python train.py --arch="vit" --model="segmentation model" --dataset="simulated fluorescence microscopy of cells" --train_examples=195000 --image_size=64 --crop_scale_min=1 --horizontal_flip=false --translate=0.06 --num_classes=3 --output_stride=8 --norm="rmsnorm" --norm_position="pre" --hidden_act="gelu" --mlp_ratio=4 --head_dim=64 --fused_qkv=false --bias="all" --qk_norm=false --layer_scale_init=0.01 --parallel_block=false --dropout=0.1 --inner_norm=false --patch_size=[8, 8] --conv_stem=false --layers=8 --width=256 --positions="conv" --init="small_normal" --residual_init="none" --optimizer="soap" --beta2=0.99 --learning_rate=0.0027 --beta1=0.9 --shampoo_beta=0.99 --eps=1e-08 --precondition_frequency=10 --max_precond_dim=512 --one_sided=true --adamw_lr_other_params=0.0022 --max_grad_norm=3.0 --max_steps=19500 --batch_size=512 --epochs=51.2 --lr_schedule="poly" --final_lr_fraction=0.01 --warmup_steps=1950 --weight_decay=0.09 --adamw_weight_decay_other_params=0.05
Rows from block 4 of a small segmentation model, named by matrix and row number. Rows with one number belong to one neuron. Each number is 128 + 24 x the weight over its row's rms, rounded and kept within 0 to 255. All counts start at 0. Numbers have three digits each.
After each neuron's rows are labels from the 100 images, of 14848, where the neuron reaches its highest value: "strongest on" is what is common among them. Only what is clearly more common there than usual is listed. The data: simulated fluorescence microscopy of cells. In brackets: how many of the 100.
# fc1: MLP up (model.blocks.4.mlp.fc1.weight, 1024x256), inputs 129-171
# fc2: MLP down (model.blocks.4.mlp.fc2.weight, 256x1024, transposed), outputs 129-171

fc1.105:165133130104142140142122123118122142093120134094133129136108079129071146156167160154146122122148117098125121100091139116089144135
fc2.105:106126145109123095095081148103161084172139130122144145094146153135177119098110100138119159139115119095138147142149134145139116113
strongest on: crowded (76); cells: ten or more (76); yellow stain (45); ring around the nucleus (30)

fc1.115:106138146111151154129127117161090153175076138137094125097118153168112077136149164145145133173092124107137131114168151135138162075
fc2.115:096144130143143143131125134142142111111107098130136132119123107098136143140146122156072133114122139097128145154096115103138117133
strongest on: cells: six to nine (53); ring around the nucleus (38)

fc1.301:143090161180136179101132116086074163106105130145128128113081110139163079120104079173129131128120136095094174129129131106151116139
fc2.301:111148119082119131160078124141177126112119120125176106121122163115131110136164137131120156134090111137113089172134144113099147169
strongest on: dim (78); out of focus (76); cyan stain (58); ring around the nucleus (29)

fc1.719:093139061148145090106153117078107132135132146137151139140101111112135142147110132130134141131108176117148109109136130123147136123
fc2.719:143144130111068105161151119122116131110140132123105113097162154167121127103121092114165100123097152140102127121110133080119120142
strongest on: bright spots (90); few cells (50); cells: one or two (50)

fc1.637:097157121147137093128119139143111098126128115112121157131161123108112138135127125159136157121110108135111139104106144137170178111
fc2.637:112132121148120131107154151152155148172114118106149104135128107160142119137125130043155095176145138153144083116155125120130088126
strongest on: out of focus (52); fibres (48); membrane rim (39)

fc1.541:124132148126138099101147187141150096119129145116130138119088134132071109126108162085162137123144122130092136114076087103151094094
fc2.541:144178114087132125100076147102135102160123114133124142136088116103133122105146099163121144112117134134151131181118139140117140140
strongest on: vacuoles (57); fibres (39)

fc1.706:128140118104103078169108116116091122108143118142128116146131126127122111115119154114088085130151144135125111158155107135119140116
fc2.706:174110151099156194183144141113133157159138117130110117132117136154125082103123116118167143137167105119128138121090139146107140135
strongest on: magenta stain (41); membrane rim (38)

fc1.355:116104107125151171121137102134134126140123126148146089100145106099132129124110153150135104119124128154150171154136120113098156131
fc2.355:143169127109129105141145134141105108116144127123092097116102156139112123160132108069116157110101119114120096100091112131152093116
strongest on: few cells (84); cells: one or two (84); fibres (43); vacuoles (39)

fc1.405:086167090149156128147147129144108094108089102131135137159123065118149107141150108152141119121126104096120134119104171093134147142
fc2.405:163128127086128134130113157170152200117129125139129157109119131149130141148108177117092143139100125145128121174143081118136125158
strongest on: magenta stain (51); fibres (38); ring around the nucleus (36)

fc1.312:145157155122115123137119109092126159117111122130103158113145143137149147145138152128126117135151102136165157112110131110113118133
fc2.312:091146146098143123115136136142101096121147131128135130123112106100172137130137072078132115125136144143100103173126162116099150119
strongest on: red stain (66)

fc1.661:125143120102110146139114157126146142121154115138163120140123124138108135122116057146109129117136178182120163116140136098112135131
fc2.661:087073154129120135149104175104116111141125141119090136092095117110165129129113151146166130133131086178147114127124125157133113151
strongest on: out of focus (90)

fc1.697:114135125109112118169143120117129111113117127121137129112109151125091158141111128134110160150120151166118157100124124118149094123
fc2.697:144122110108143141186094115140130140137154142107136148116141109126147094130114148158148132098135090131142134134121144145117169114
strongest on: cells: three to five (54); smooth cytoplasm (39)

fc1.163:118113137123144084130129154124109103179107114097150133088136158143077083141115143102141113099139136120091168124129115122140127116
fc2.163:136132146143106140109111131106157162074146155157098140147115109137146200126121087171133157178133126110146071117117110124117101119
strongest on: vacuoles (41)

fc1.684:134132160157157100110132127123121108140098139121122125142148135121094124122153175127164147151118142089117110092152107124084153112
fc2.684:111095130155095165128110125098139124160141122146096090178120152124117113158132116167117131106118112120096168181104112136165076140
strongest on: green stain (40)

fc1.138:106101125156133130155103111151124116136128158149184102126108125140122103142165078125133152157132131141148103109157120141130128100
fc2.138:132152139135108134139112132131155151129111133102094109133116150140105116029083141204110141135148119143116148108148083077133148108
strongest on: out of focus (86); long thin cells (59)

fc1.605:104174147155119112123133111139123103106111140105128107135095108123079101092090087113147117150116125134099126119088134138138138111
fc2.605:159168112104155107148098147120128087169082095114133137135144091130111097128143150077169111076128132161152140143131129153124148166
strongest on: fibres (67); out of focus (51)

fc1.752:086136130119136088086117115120184128121095120114136117143119102115123151173115185126107153100116128134090121177142155132153126140
fc2.752:139126114159082066132139166126153122099135131131120140115067076125172129101129164169135121150085163110137099145185106122177151131
strongest on: ring around the nucleus (100); out of focus (41)

fc1.269:146143121131132148150116132134136129137151161130118134112157149087149174136155087135145159103146151196147151078135113152162105147
fc2.269:121100123155145130132137109125112125133130121125095081150102121083155120141099117146103079145127157225115145153149137099139092164
strongest on: out of focus (72); fibres (32)

fc1.93:131114166113115101117163159161115112157142143187064140143109169128172151128144097118168164091153128108117112117121107143141146100
fc2.93:192127145097169171117108152093151171124137141126113111119149113115138107107119114092115122089148124109146129136128124123131130142
strongest on: dim (96); few cells (62); cells: one or two (62); out of focus (49)

fc1.476:165109165127141151163143118155126125139105148121139145145118108141109186120073105126098150112130105146171143148115142132126082159
fc2.476:184115122172119164138112125124093116161085119115150144145136148130144127134142157119096163109155105168153082155107123115151120108
strongest on: cells: six to nine (58)

fc1.14:123143143147162116135093101133084143130087124193127137119141181133132129172130130131163134136123122098131127137153138114126115111
fc2.14:103142151164144102087131128100104103130151109135118084104127156111119088129141139175093114081140103145081146114147127101132073093
strongest on: ring around the nucleus (60); cells: three to five (55)

fc1.564:094083106163108159117134134130140127123154156147143102135162147109138129136085096120129130123134145123093103137118155104117099125
fc2.564:141106139110137092177113125112112120141114140134103083144137087146171174125152160169140151130123088111133168100115096146109165163
strongest on: crowded (52); cells: ten or more (52); vacuoles (37); fibres (33)

fc1.390:129149127123160104105107121104124140138113140155137117138109177114159169139136081142131109141133103117095117146149110129107132124
fc2.390:133129136065140109085154126150138111143147141137177146127144129120106136108128118113098078167125159138092138177142154141137120170
strongest on: ring around the nucleus (37)

fc1.569:119107148100101077153097102137129119116125176149116081074143110151138089134138126124120134129090176135121111085130128178140099117
fc2.569:141139126123141136079102138108130126121104169139111141126106110135122147165095124147101115136128146158126132117132172133121117141
strongest on: cells: six to nine (55)

fc1.639:112090118121114139074119147120105100134172142140111157143128157128141135131096105129135124157158137139151121099133136118094186110
fc2.639:108120117125109153083088107088159147127113116111170111171167087138114146134144079121160129124118105126134149162114145095157098143
strongest on: long thin cells (36); membrane rim (33)

fc1.531:135092120126112162151130150121153146134147146165130139146117140137139173140126038137150140134158110138123093117152117120118132113
fc2.531:147128112125108120140164147141093143120097147118098136123141143103128115125105154088109105112124151133134101103153154140079142193
strongest on: crowded (55); cells: ten or more (55); long thin cells (54); green stain (41)

fc1.89:159133132158135169130122130094137163119121128161098118087121142112157131144115062157111129122100133133080115138121103187148118109
fc2.89:161145137145137071147126145125112151168120106147153105088113150147156167127137152142138100132134083134105087142126171115105140131
strongest on: out of focus (97); cyan stain (42)

fc1.48:136104197145138180100135150144108151162105155098145137101142151131124133155147169147082158104105207114115121151150078108167136125
fc2.48:101133129190105095101124132161146169102163107143082151145110147131152093061102155092138129131126048151150145078127147112113137122
strongest on: magenta stain (70); membrane rim (60); ring around the nucleus (31)

fc1.592:138126146123113110171094099155113139099086104120129126149098156110143150145059129086142168119120130128122171094093149125113165097
fc2.592:114130126134160103113191108127133178176106137140133141172113138141098116136125127163083130140060104125104143109129118156118085128
strongest on: cells: three to five (52); membrane rim (34)

fc1.299:157108152108130146116092166087081137142118173124156129098139110109107125091093117124121110136108119129137100141090154165053107123
fc2.299:096086152121155126118133144109122131154117157125103159117112130120154157148157123075158176127144167138134130141126080144127128154
strongest on: few cells (79); cells: one or two (79); fibres (40)

fc1.718:106167121136113107105115130149131100127128096127078138088091153097111149117127181138163125106099138090092127096096134153099139119
fc2.718:126152135108125101120106160128141146134105149111189141103142140140105152148124145081116108142086114133138121112153099155117117118
strongest on: vacuoles (40); membrane rim (37)

fc1.552:124105152121122126132128149111131159122126112149123161117129153119121120124111116110092148118149159175125096148150058137125182122
fc2.552:117130149116088181106173127093093127105106095119107113127177091145133133137126110164158136123124172146147127127114170135142111127
strongest on: smooth cytoplasm (85); few cells (78); cells: one or two (78)

fc1.539:127152137120086078151124122138128119144102110132107108116101109145119123125134153169118136163116169145133111143122077115120074147
fc2.539:129132114115146133121125099137131130119134143151142125110114143115111137137105102125111132140092091138118159113117119145113141065
strongest on: smooth cytoplasm (39)

fc1.285:158135132129122108144130136103099093146114171149136129166159173069144114075138061130161105172111108099148100093101110146131189087
fc2.285:115099132100098142129129139137132133124135090128103132142097098118165153165115144106115096176154140107099138141155177111131124137
strongest on: crowded (56); cells: ten or more (56); long thin cells (33)

fc1.233:085152056140124087114145113098113138101101142122145133130123129129132138168113171106152156138102156127153106106146137123146136119
fc2.233:150135128102080120141158109118120156135137131119119118099170154172139143120143095108182104106105143113106126130110127084134141147
strongest on: bright spots (88)

fc1.441:139158155133074113157119088130118134128144117094102145154133125142123124116117160119151119174153160114122142110076109143151097156
fc2.441:122108128115149143153140157106139133146124128118144147163141135128169125178137109102143141098129098122139071170152151129102172092
strongest on: fragmented nuclei (92); few cells (53); cells: one or two (53); magenta stain (41)

fc1.284:129083154139158125099148111152099117060144139122110120121134123133148125158096099128088113136103125100127170120170081128099127150
fc2.284:083143138126115141116084104138149120131098157149140106113138084103151112115149118113145165146087117075129083141124203113128145144
strongest on: vacuoles (54); crowded (52); cells: ten or more (52)

fc1.360:121139144139154143107139123120115142077140154135124167152129114108082092156122127130128115127161137105130160161115103125150120108
fc2.360:089162140108103133102095113113102090164161094120182122115120100115097140124115124167116092167105168138111123085145128134145125124
strongest on: cells: six to nine (50)

fc1.602:113144137069109173132144131172129137127167145114114111109135145158123111129110110149116081169138171143136119120123096115161146115
fc2.602:137153120119134089129073111140096072113105117136129120100154131106124163109155136132116133138139114132113159123181133132082141119
strongest on: out of focus (91); membrane rim (81)

fc1.701:107150129160130114151122117173116113108119155148112140160126143118142129134128098135121160119138099159077153091157140149113151075
fc2.701:142134107081146164153121129134101094126127139120128137129116150114117177106099123140103111149168153110102156102137158131177089172
strongest on: cells: three to five (51)

fc1.327:113145153117083077122143101101135133116123113105099157092142114169115152107079176122131144129162100149143090115099135116107161111
fc2.327:136132122189148151129199118130098117157140123140115142129140144117131115131175125129111127082113145139082183130160146101134089136
strongest on: cells: three to five (58); stain: yellow (42); smooth cytoplasm (40); ring around the nucleus (39)

fc1.96:125131173098138113109110099148153147135132111150093143111125122084134176155125154136149153155097154196132082109144085152161139107
fc2.96:126099136128123130122146150143178147139112113142116121119091139131134123158125108103132088123128071119110150137115191103131113137
strongest on: dim (59); crowded (50); cells: ten or more (50); bright spots (44)

fc1.713:131143177117103106125106058115109145131101130103128104109100135151124115136127147100100116121140110125107097115132132133131125132
fc2.713:114115121156122135115111095148178156168152094135091120067154119129122133117130134124158132083138105125132186130123168125099116133
strongest on: red stain (46); ring around the nucleus (37)

fc1.623:110138150135113091125101164118102177097147125147117130054115124111146157108158120106132105100108112163174119141107120119117093121
fc2.623:106163127161147131127126084127114118108123114131103153160154143119135118123152147133163138096092144109183119190074151120118103161
strongest on: few cells (67); cells: one or two (67); fragmented nuclei (51); membrane rim (38)

fc1.687:132161173132147156153155119202146110120155180147159149141126086123149100110073121154161110122129126149161146086113152112142154152
fc2.687:170101121131136142141113110163131126143124143130124100081097140112142133093159139106076105097091132145131137159156075113152157113
strongest on: few cells (65); cells: one or two (65); fibres (52); vacuoles (31)

fc1.307:114102137130106191116110128112138159119113145152113132138115131158113115143134088144095092117119111119118141119119130157107125126
fc2.307:111116134160135158125121158141122150097130115119194165185113148122109147120122118065108105125094118109120110134157105101140135129
strongest on: membrane rim (30)

fc1.674:146112142089146110110131109141103129129129120105132113120133131131167125115083170112123144110133159122125140105108118112141114129
fc2.674:130145088150134161121136125122160148163099124143087133145120159160103162138156108144141113102156141154097134171133137145113101134
strongest on: fragmented nuclei (56); yellow stain (47)

fc1.625:127118139136178140060138141117096067117111106141100080085155148151118084137178103148112128164143140088173137137161092140113115121
fc2.625:117119165149084148110118138128128166089105133119116146135118147136139121148125165177108129089127141115101151133129137131139152146
strongest on: cells: six to nine (54)

fc1.694:118129162112087161109134157160128133109092169101122102138116105146153098087155141167106132119150120145133159098137125084166163149
fc2.694:104144137071123143126126109142143092143095153128146093122145133078129121126149132106132106121137151136165095119088172163124126112
strongest on: vacuoles (70); few cells (54); cells: one or two (54)

fc1.159:134079123140098096086114175152140107135155116152122082106148142132126164123128125129137094125139105118121129095132124142125126147
fc2.159:139136135106163134105149157159100114105107113127092155106141131136100095147124128109112156150148132187134119103150120122169206130
strongest on: vacuoles (70); yellow stain (44)

fc1.54:111094135070107155145091103106128138135127092105095132151112087163137153116127154131144170149116139167147090111104088133118106143
fc2.54:126151130156140117115132137120195143137129124131133134111154143106101110163127124156116069127116102106150181120139155082122116100
strongest on: bright spots (43)

fc1.410:115152160071131138148139111093137125108106117104134118148107072149133114128100089118108131132135126175141129172135120121125120102
fc2.410:155143122142140101134134130096097111149140152128163122090154167111153103125149149107131127064144135191114109098129122121108129149
strongest on: long thin cells (70)

fc1.4:154118115191128102130111137160126138143163119108147097134115127119105137097104086143129131125078133142151106130103127141174119108
fc2.4:139112094159134167154125150103130099108146183130147095117114130191130153191161103125080158128135151159121094127140158124110091139
strongest on: cells: six to nine (56); membrane rim (38)

fc1.403:139079202124147135142086106142128146176097139159107138108106103149152176104130148108117130152118175103132132124114104151139149124
fc2.403:143162141134162156133173112152159081101133140113119113102136101126123151143074109130124147127157094104158152109122148134145161105
strongest on: red stain (43)

fc1.365:108117142093171114122141132147146165144116123145104090086135122166128101152179133132125123141104152151141107128110144121134121094
fc2.365:145115117146103139167126156133126115100150158119122121076122102100140127133075137135132105125105101169114162101136141106134153134
strongest on: yellow stain (49)

fc1.763:115070124164160129137149171156140128117117105166097124147098142091131090115148124119144148135111173132128149151134097091122100115
fc2.763:174148139111081154150109128133148129146130118141131131124115167148139143143169115113137143092145119149126120116129089099157129130
strongest on: dim (69)

fc1.754:147094109126103117124125176131136143128116129102101104120147099112148081141113123111134125132126162164112136104117115141105148110
fc2.754:152170113109156146160115166123102099148128130138143186106135130118107121142157145133129150152149098138119097159146142079144138120
strongest on: membrane rim (56); crowded (50); cells: ten or more (50)

fc1.494:142140128129149209141140162146155170129136124168137152135140143151130086136112163121097120125139181150144123177087141154080126121
fc2.494:125149127124121151124159140119162100141151146121101095096119139130123144134158142074158152155123140110159117118097109118132103117
strongest on: few cells (92); cells: one or two (92)

fc1.678:125126172108122115162113151094089110136086165127115102188139093126112122106111110143139110142140147105137152119170133170150131162
fc2.678:164113131190148083120126150099156103126104108116136133134113150137143146086117109108112141125159121125109109145121138117098105141
strongest on: out of focus (78); membrane rim (71)

fc1.280:135138177118160174141122121156110139179099144151115115145128149116154099080137160154132083110142151144104138131116144124135126148
fc2.280:124140123121113118138147124144102109082129114113133154150114098139088125140129111146133153107131105128156110124149136137155087122
strongest on: ring around the nucleus (50); yellow stain (48)

fc1.644:133120141122137165146162138161118122150124145119106155099146133146156091126083122138114162163137094140156092109076148112101127102
fc2.644:127127141144125155103132142107087108164119154132133108112129134119070146088169183117152150122106156168125132138111083135093143120
strongest on: few cells (91); cells: one or two (91); fibres (34)

fc1.462:103150155125124160116114102115109131119093122111133083116166131177125139142141140105111162099100113131090145156093123115128081164
fc2.462:105157122147128092109142142102136098124161127129146130130133104123119107093132110190139108111136106092108077091171142109152130160
strongest on: ring around the nucleus (100); few cells (63); cells: one or two (63); dim (55)

fc1.43:132094167121130113116145119118126098128094155123100089119142113117139119093199120158156141132148122144129090128139128182144109128
fc2.43:140150121130147097125105132074143143141092151122139109120169091112139102135091163131129108162106096133144154156119130106095144117
strongest on: cyan stain (50); vacuoles (38)

fc1.622:138095115132158129121114139167143100149153112145130081141081112181113133123165124150097159123110144129083116135161154090134143162
fc2.622:134159118138117130168165116137142103123111163141127133161128127086125119132107139070131100142125113130179143143082127149120129139
strongest on: magenta stain (46); cyan stain (44); ring around the nucleus (37)

fc1.458:145138124174122141122116156122114116062160100148084140105123112100168130131114083163155133118129120136114154098143132130135104113
fc2.458:150122129142124119122130162131124165142094148109158105086132130132091115130119130085095105140111150112154071161142116166113189137
strongest on: cyan stain (48); vacuoles (30)

fc1.610:160154135069150102120147161156118110120127089122120106099106142158097128122141149143180143133141117103131154079104155109143128079
fc2.610:122116126092148125104115136111133152125132158152154171136099129129141105171155131112104107118110149117148106184130084118144128116
strongest on: yellow stain (61); few cells (55); cells: one or two (55); fragmented nuclei (41)

fc1.561:141157117133110119119166174120115114068133102151097146092126080137126131144100082161100112107148132123104156084151138126144128127
fc2.561:155101119068128139108113100130110126108114160112138099076137148115146080097119112067126121117098144108154050150133140156122137106
strongest on: fibres (62); cyan stain (61)

fc1.176:143147142154071113123137113149122130118112106097110118114127088130122147120103118155145118140139116096144129146132124138123114136
fc2.176:142125130079166102107101093135125110158159140139102108145140159105161092141174126123124114093129132102110109113094139104148144119
strongest on: vacuoles (53); yellow stain (47); fibres (30)

fc1.230:132083147113093127129157107124101081109127108149149131143104144097127167095108141155146091068114124126152147140149098144085085139
fc2.230:159149132128151136123126071140157131147106124115126085090118108120128157129132142130134131146137106170101094130115155120157149137
strongest on: crowded (89); cells: ten or more (89); long thin cells (55)

fc1.642:147143129074148133162104107144138130163110164104152136132128151146128147097132143137114120123133127131109129150169119140142090133
fc2.642:114111124113148124167151134089076125135170086129080112127135109106180117145140081113132144131146149156131114125091126093113168116
strongest on: red stain (43); fibres (30)